Rows from block 2 of the image encoder of a small contrastive image-text model, named by matrix and row number. Rows with one number belong to one channel. Each number is 128 + 24 x the weight over its row's rms, rounded and kept within 0 to 255. All counts start at 0.
After each channel's rows are labels from the 100 images, of 14848, where the channel reaches its highest value: "peak on" is the class under the peak; "top examples" is what is common among them. Only what is clearly more common there than usual is listed. The data: scattered letters and digits in many colours.
# convs0: first 3x3 conv, stride 2 (encoder.blocks.2.convs.0.weight, 128x64x3x3, each kernel summed), inputs 0-63
# convs1: second 3x3 conv (encoder.blocks.2.convs.1.weight, 128x128x3x3, transposed, each kernel summed), outputs 0-63

convs0.41 [103 140 120 121 130 131  88  55 114 104 115 145 143 108 105 119  70 122 110 119 101 124 125 152 135 125 124 107 129 138 114  91  96 119 133 129 130 116 111  76  83 131 143 121 197 171 110 141 119 142 116 114 133 101  91 141 109 111 114 115 132 131  85 119]
convs1.41 [ 90 127  96 121 100  96 125 112 144 134  95 149  98 102 133 140 106 152 118 127  95 129 130 132 106 144 172 100 134 138  98 117 131 139  97  77 134 129 154  95  98 108 124 103 161 166 136  99 166 118 122 171 105 131 132 100  86 157 132  97 145 116 144 150]
peak on: X
top examples: the character X

convs0.27 [121  95  96 156 126 134 123 120 154 133  91 112 139 128 112 140 114  81 149 128  79 124 139 126 161 127 172 104 121 123 117 103 103 104 138  85 126 139 124 127 107 148 131 134 105 154 156 143  91 126  80 179 155 138  64 126 128 130 148 123 127 135  90  88]
convs1.27 [132 108 116 111  99 107 119 116 154 122  99 119  83 127 102 135 126 110 128 110 112 103 135 106 112 142 104 162 131 144 171 149 124 158 100  96 149 151 127 109  73 116 157 102 165  98 163  87 136 100  99 117 130 128 118 107 125 122  97 123 109 142 126 131]
peak on: N
top examples: the character N; largest: N

convs0.63 [ 80 130 113 115 120 139 103 109 126 106 101 113 113 140 129 123 141 140  92 140 146 105 117 126 123 138 105 135 118 132 123 109 149 115 160 166  80 125 124  95 126  87 175 125 225 194 141 115  91 128 113 115 117 127 129 146 120 118 122 121 132 114 137 135]
convs1.63 [127 148  57 112 119 114 121 117 106 115 121  96 105 117  95  82 138 145 114 173 140 114 127 145 106 136 123  74 131 107 109 126 143 122 124 133 158 125 149  83 148 115  42 110  95 106 162 151 124 124  91 132 130 143 132 126 140  90 130 122 122  94 140 110]
peak on: M
top examples: the character M; largest: M; the character W; largest: W

convs0.82 [ 67 121 172 142 172 149 114  94 160 121 113 134 147 121 133 117  89  88 118 138 129 142 148 129  95 132 133 133 128 143  62  95 135 125 110 113  53 158  95 127 121 129 137 146 133 152 126 120  88 151 133 132 109 120  98 149 117 126 102 144 141 132 119 123]
convs1.82 [133 108 146 120 120 112 181 156 108 104 103 147 105  96 114 137 123 160 147 128 156 138 161 123  84 159 144 120 116 144 141 165 142 133 133 120  90 161 165  83  85 130 164 106 108 125 164  82 144 123 131 144 124 192 133 126  97 135 166 122 127 147 107 124]
peak on: 1
top examples: the character 1

convs0.70 [118 129  91 147 144 141  88 110 144 126 125 124 217 141 128  97  91 123 135  93 102 112 135 138 147 142 139 136 138 155  98 124 107 134 135 129 116 138 108 121 125 139 173 138 172 161 126 126 122 146 141 141 122 140 111 153 101 103 129 125 138 150 107  48]
convs1.70 [129 164  96 114  51  68 121  87  98 104  80 129 122  79 113 133 119 129 127 132 126  79 122 112  94 117 145 135 109 126 121 136 139 160 119 112 124 147 160  89 107 125 144 111 140 132 127 112 144 115  93 115  80 134 103  61 125 156 131 149  94 101 119 118]
peak on: X
top examples: the character X

convs0.100 [139 103 136 118 134 136 125 127 136 100  91 128 105  99 142 100  72 149 148 137 118 118 131 146  96 130 135 155 107 142 126  89 121 100 104 118  83 139 117  67 112 117 122 138 173 139 109 161 138 112 117 105 127 157 130 146 122 118 136 112 134 144 116  38]
convs1.100 [123 141 106 138  63 128 135 128 110 158 124 132 131 134 123 100 129 145  79 110 113 132  90 139 112 124 107 142 174 146 128  46  90  36 135 132 147 131 132 117  75 110 111 123 137 134 124 137 139 114 123 137 117 145 140 117 115 102 142  99 138  98 145 134]
peak on: 8
top examples: the character 8; largest: 8